config.yaml
spec_augment: false
loss: "sigmoid"
encoder_inner_norm: false
lr_schedule: "wsd"
Rows from block 3 of the audio encoder of a small contrastive audio-text model, named by matrix and row number. Rows with one number within an expert belong to one neuron, the router's apart. Each number is 128 + 24 x the weight over its row's rms, rounded and kept within 0 to 255. All counts start at 0. Numbers have three digits each. After the name is the row's rms in percent of the matrix's.
Before each expert's rows are labels from the 100 clips, of 14976, where the router gives the expert most weight on average: "strongest on" is what is common among them; "peak in band" is the frequency band that holds the peak. Only what is clearly more common there than usual is listed. The data: chords played on synthesised instruments.
# router: slot weights (encoder.blocks.3.mlp.router.weight, 32x96), inputs 0-95
# up: expert up (encoder.blocks.3.mlp.up, 32x48x96), inputs 0-95
# down: expert down (encoder.blocks.3.mlp.down, 32x96x48, transposed), outputs 0-95

# expert 0
strongest on: vibraphone-like; text has "dominant"
peak in band: 250 to 500 Hz
router.0 127:116111105112128130134114132115135134087121124095136126151103113118121155144138152144118078140121074090117175110116138138129146111101113110167120161157148111149119164140126123089119133143095165144117152116143129090151135147163162130104096103115075094154144127166093119077117147101102074162
up.0 088:077136122113122061120174132075223128128151088129137131156070105128128109133138123116111125129139122130186147166108120106099115126175127125183127131059135144133130140132151123131129128127134121110138131118138100165114142135128137138124128122127115158121119147141123115109131098151122130111
down.0 071:151151140131226145120127124115101127163124111134178138120102125134111124126126140094064128130093133123114137150210131159136146126130136128142138051121124128132122138136143187126124108179119141126119145118120133133131142119144123130150132111106117109147151140162133110121116136144163127170

# expert 31
strongest on: saw pad; playing: arpeggio up
peak in band: 2000 to 4000 Hz
router.31 109:141100114119124107156157136111098122131081154115131129159134111158136123112112138168141107152142133087115168112128125130142103133101137155163102116163152164111188114084126171108100100101097158116114166163139133132125142158124101110098105091138103099134135185137137147119143135093087128163
up.0 132:125171189128103132091127126133170117159147089067112132128125097130125145112161119129067116130128099129127162133150124138130152136126091127128129096130130127192127136127126089123159138154100136062123132129167124120117175129128128134156132134104129130157124142141140138125050126098121131127
down.0 119:086190167135122130098131103127129144135130166137092124129126107161128129096219090143131120124140117098123128136128122121138055109153123121149148115135151167098130128128124129128154128120119074126141110112123126128073102131129130128128133124053169130146118121130130128128140098130130143091

# expert 1
strongest on: pink noise; quiet level; muffled (low-pass)
peak in band: 0 to 250 Hz
router.1 100:115087112150159115156134157143149112115125132131141119158088136139126117090082119154112140104126133129107134134166125165175141131079135145144138100134119101135195144084113131118150146103119095117143132139130168082148108178099171151122158151133134091135140130126150126130105125157068144102
up.0 093:101178128116130088142108126119105156166148120130132125120111128054127096159111090124127109113149102125166115125129141144126153125148136095131137130143121127175117142121132121130065093123123127127130146183126076134122163135124135146137162122155118173121126128196121069107100131130127163123
down.0 097:129150124118101106115131134133127163132136123125107120161132095129052161092128126128129120122137121129128130187163126147191143111125157097132150138103128136145173088071099116124140129209143142127097135128122122111131129189110106104160119132134123166122092121127136094124139100128129117135

# expert 20
strongest on: arpeggio; string section-like; saw pad
peak in band: 2000 to 4000 Hz
router.20 091:120134128100114142156119129123100124106083140136149135156171103174137136140139136103122109151117125104142116125077117121108114136096100160174124146125153160134134180120084172119109134122094174106146123112123128167096206149153104112127153120106079147117133157129133162104126138101110125149
up.0 117:162129108120131127153124130128130128150139089106132115125131128164136172130143092117117128132174128120092124122138128131103117128132101106125050121132128145200129128127140070145121121117127172111143146128128123138106129126144128113207127099098140158130084130135127139139100118130118060182
down.0 095:140130128130015124124140102135127150136119146123098120121135060127129108131207082091130129123131124153088146146144138121142098132168128124137128089082161143122169114139131128127107125132126150090143129113144128126126139128111123121156131118109136179139124119127084111129122105154140124128

# expert 17
strongest on: reverberation; text has "reverberant"; text has "room"; vibraphone-like
peak in band: 2000 to 4000 Hz
router.17 071:178126119148086146129113141148125111133101099095160064110151143119150182132164116092127134119153118103125088145172124112137144130139126170125107142109099127089117158142128173112113097141131146158106120134092139140081117138135087135137153149109109124134133105138150151123113072077147148138
up.0 091:128112138128124175145128127151125125116117162127131129130130126125134127098131130072149114108099129129130123128132118126128127162128128186131164087121138135103115128135090130135120153142127100127115018126129142127092129128131117128143145132124146164074128129135129130127134129128211207108
down.0 090:143127177132132136131127130123140133128139120123129126130156147136066130140126134218124108136145149122135105142125111119152123127113124132100106131146112133104185131129088128155134117128068122108082144128151118130086172144147151133090155128131118134103190149125143185118082143164162128123

# expert 3
strongest on: marimba-like; block; text has "quiet"
peak in band: 2000 to 4000 Hz
router.3 096:176136126166147135121113129133110121125151113148148083092121166103144130122131097104146167110166123149146091135159142111148161088150156117090110095155118095098136131155125185114127138141135079163147115148086147117140103102100129176145134113143145076144105096127115128113161115105113127107
up.0 075:117144115124137123124129134118113104116138133128102133106126129179119127128096143126091128132102137101120127130069130138126114120111119127116129105092126132143139135142135123142122161130090141121106130048133116122114125126221112134072140126127071129151153124117116196146070174130133120153
down.0 098:127125152128136109054128106126126127124101188128151128125168147115117133127133126129120113127132145060127126146134130128128128128128126116140130150058068130165128141131128129120125099129099126075034129128128127127127127128132130128125183135080129131162122139151144171128125143128128127089

# expert 30
strongest on: quiet level; marimba-like
peak in band: 4000 to 8000 Hz
router.30 093:166136130191134110146095111115127129152134113133150081099126168122123153136115126104114182146159106151150094149162123136115145108167155097113102117134103092114126092141104160087178133133130102158152128113081129135147131111121127188148112130114160087132106097118125139121160134103128150103
up.0 078:125137169124102131130134143133129126125129149134116135134138119120118123135118104137151114113127135120113133119125131111121142134120126131130139107129127140060113221102149123139121094131126122121129128149135149131123140142104166125121145141147120138112135149025115130111141114136209170045
down.0 077:131137150142116128103081143104148127136066116126132138119148152168131136132127129131130097126122121106128128134110114129126082120121128161144100127129101128091138090129149168196123138054146136109076133064126115108129124128119136129124095130175124151121114199128131107132130128132128123072

# expert 23
strongest on: thin (high-pass); clarinet-like; instrument: square lead
peak in band: 0 to 250 Hz
router.23 118:104145133143174145127102093161095140141117107071105154139107094127114156151124130165124142090147115114155125078117123134099110110148151120117116169196096144125120112127144128125140092118123124094146150113116119123135141144148162140067131097116097104140118148139084125107171139094170147139
up.0 099:130082072120138127168170129140139163093112119174152169134122140153141117134132140130143104131131130119130133076118167100111121108126143122138115169170134139131131077131131133129132144102141130121130088117094147132135143129156153109079040129138083071130127127119127110119141135131095119144
down.0 068:125123135128102133112143076143133156127091136113096129175119126130190126116138148133118143122130088109111126138146168142124150110157128072117128072135121163155197174067130137130090126135128140127102128137128124138128141152143140127139128146129112116157106126132119132199127128122165129182

# expert 4
strongest on: arpeggio; vibraphone-like; playing: arpeggio down
peak in band: 1000 to 2000 Hz
router.4 085:083101113115118136156146125128132139074095094127137160172081135160130095162107080119088115125158132100120158139107128124100121123146098139174120170195134110187126134144147133117139093127104170125108156147140112130121151133127136121096119111149120139139117147131124128115113136135114064133
up.0 095:145139137152169134052140130120128105112134130031096135113099121118099134130143144119131134121073058140128159131130118125139131169137121132138139156127094122123128127144125115107130151180135125125127126100151106099106127108134148128152126148143127134129150117129128135048131127121133131079
down.0 100:116140135153123127137119092130144127083117135167130081110094148116127119177130128126136128192130163137129113081132132147125122123117130128158128096135137117135122143204180153131120123092181127110117164129115126130128119065179184131149089128140123126127117131129146184126128132130140136122

# expert 18
strongest on: pink noise; block; instrument: marimba-like
peak in band: 500 to 1000 Hz
router.18 095:154112100145128077157129119108102124101135120157139100150133159131137131087101148137149130121138132129093112103128138089149140131111152138123127116098126089116159137110112180113141110126151076156125192113096137091117108188098118166115158121136136062126133107121136101112118114138087156105
up.0 096:153158131127175122129090140130150113170116114124087082092117127133118143128131115121110151120140078173131128127142119129147135157095134131126128126100019126128192167128120128126142183128128135127127160125129132131135129123115124123126132126111144129185147131162129137127078174125134127130
down.0 093:107132143081112101130118130132121128109126151128119128125116091129128141132141119172128129182134121134127192121141130103113118214073097160134129125128143128122081119229149115139130125130121119129128108128118115129124093096147108095121125104077153127147148147149128154126137130126128098145

# expert 10
strongest on: arpeggio; playing: arpeggio down; organ-like
peak in band: 2000 to 4000 Hz
router.10 112:092121117080125136107139145125116111112117121141144127153125097149132110117163136122139095137141118090140142124093123118106146141091097124195118103121155129160132144117127111137129137120092160055101121106170134138117172145163125096123083127178091143140127180106148152102133131113135088162
up.0 115:172131095129119104132074113146109129147119130098106092128121127072121145134118114128136114128159089113117123151124147147127188129159137045130120140137106131114115214123120129098106120120121150142130148132128128128128130121131133139147160155102128129158128132190132105098151128101087099150
down.0 111:150148127128085078140058119142126129134126128160127109128156165111129128140128129128152049123162124107132134120093133142170126171130153134106056115091133138124126107130136130171105130126100090119131083131114126130128114101164146131138127123125119098196129130124127127109120125172095127127

# expert 14
strongest on: arpeggio; playing: arpeggio down; horn-like
peak in band: 0 to 250 Hz; 250 to 500 Hz
router.14 103:078143129145159105153153135109147152149141114096121110130094112107126094174135100168155095115115105095170140071115134113109139127116115128154137104158112135155165153085163100149127109113111139080105152149152087130102157169126148125156099135151133159139143156101128101135117135136102093116
up.0 107:128120134134139169121132127114125114120126096124127099146149126255128132135128128063115133131144123131083090149160127126112125132134102111109048128127102129189108160123129112138131124120128128127131132116098126149146126135133117130137126125127167127160106130127135132157129121135123124174
down.0 086:134128118125128127107155070112127159141143123197029128118128074130165137133167152128146121136130114125124128119089120090133122120119125069104127152145162135151132143118118127107137130201134119117128162109141136144142180153128093122128128128125147126129127126073130131141130127130129145123

# expert 24
strongest on: pink noise; thin (high-pass); clipping; text has "clipped"
peak in band: 0 to 250 Hz
router.24 094:121140114147192098142103142142113121113129121105103127136109120147121166119105124162115133146172139121130166098109129158112109115107120119093110135114131154123195138117108179106157183095107068100131122126139146105139109164104119129103111127140159075137143166086131138135137149163103130137
up.0 076:128129133073132166107135124086152153126181126128131131183099087136121129164126096133118120112119125120130120130140119132134129127120067119144136127111144149192126122140138078187126136120123134106117125131156170097144122145130135132211134124121089129117132145127112128176183142133131120115
down.0 077:136127132131110128121128145128137199128138122127128139163159139139115129128144130130122071128115179128173126174147130129159130123172148124107128132126128135136136161092130148132096130115150127104069155169138135140165134199142128129125120151125194136111128122139123117127155141110131137044

# expert 26
strongest on: clipping; text has "clipped"; piano-like
peak in band: 2000 to 4000 Hz
router.26 095:119116121115095144127155117146160097130148115145120146161122108156134129108149178111082134099121148085125147112170119122122103141068128152160124151134138140137110121160118116123099170150108131086120127086165125119118169130174111115092118140109089139121155195114090161119103101141130147146
up.0 124:137165162106130133121062128117120129158123127069121125138145107127132209133137126130128107130130080114106113118122114163133134128126130127151130154116109192128133126126125142136131126126121168128150115134132118149135173120126107122132168151041109161105103133191123126129116158091117128126
down.0 107:097128113142139128105112128126120127128112116128075125104088111122141132127135107139113129097159106078104131128177155131136097135146123116131129104129134180158147136167172125141144130126108072083138174119188126113066137146101125132121129158105130129147077133090114131127141127189157120129

# expert 6
strongest on: mains hum; muffled (low-pass)
peak in band: 500 to 1000 Hz
router.6 109:140135099127138091098159150108150122135132126104118091146121116141139118109111105149112093158147089113084158081193144136093145141104108130126116098129099162141192120080153112119138132113111113089116168130146117110106144161107125123134076107145133095147140159104096130138101121157122103145
up.0 108:189150109149136109123127119130164126123121118128128096117126140128120128122181165121060162076151128123110145093127125094101145143130128133134146131122109085128125140158135128089145104134133129156127138117119144132137138126136106054111131038126139131156165126133099132109110072134128134145
down.0 106:133128108128143133091121129122111127157130103124088139141123134125157130128131171069104134107068123130128165129129148132084141121125074125116124133128191130166121123140125084115120124118157138118140106151129105135148072138126054130111174059128126141151119138127130100135125109098120121169

# expert 7
strongest on: marimba-like; arpeggio; playing: arpeggio down
peak in band: 500 to 1000 Hz
router.7 097:106170126120142099066109162135162108146151077094108125086096143120151121136116140120149111131150094159129153083170160163104118123133114126108124097107093107150118120121128115152178146160136105134135143087170098112179133114147121124126109113159138104155126120117119132154086111161119117142
up.0 106:132124076085039134125166141129138117134135130157122119108139128139131086132129120126140228153127128120137148115132128129129088134124169126129131116118114110127135135127132067132128158141137162129122145098134122119138100114201136122128094070146125130133136122118108141125135141128138121168
down.0 103:127127125123148133155104116138071119117135140100129148172146129092123129140164100164116177094125132144104133130144128117148114112167123116128146085226111120125129165132145106128119109130182103127116130127128128128142139193126090123163133088106132125176131128169122103155132120129137144117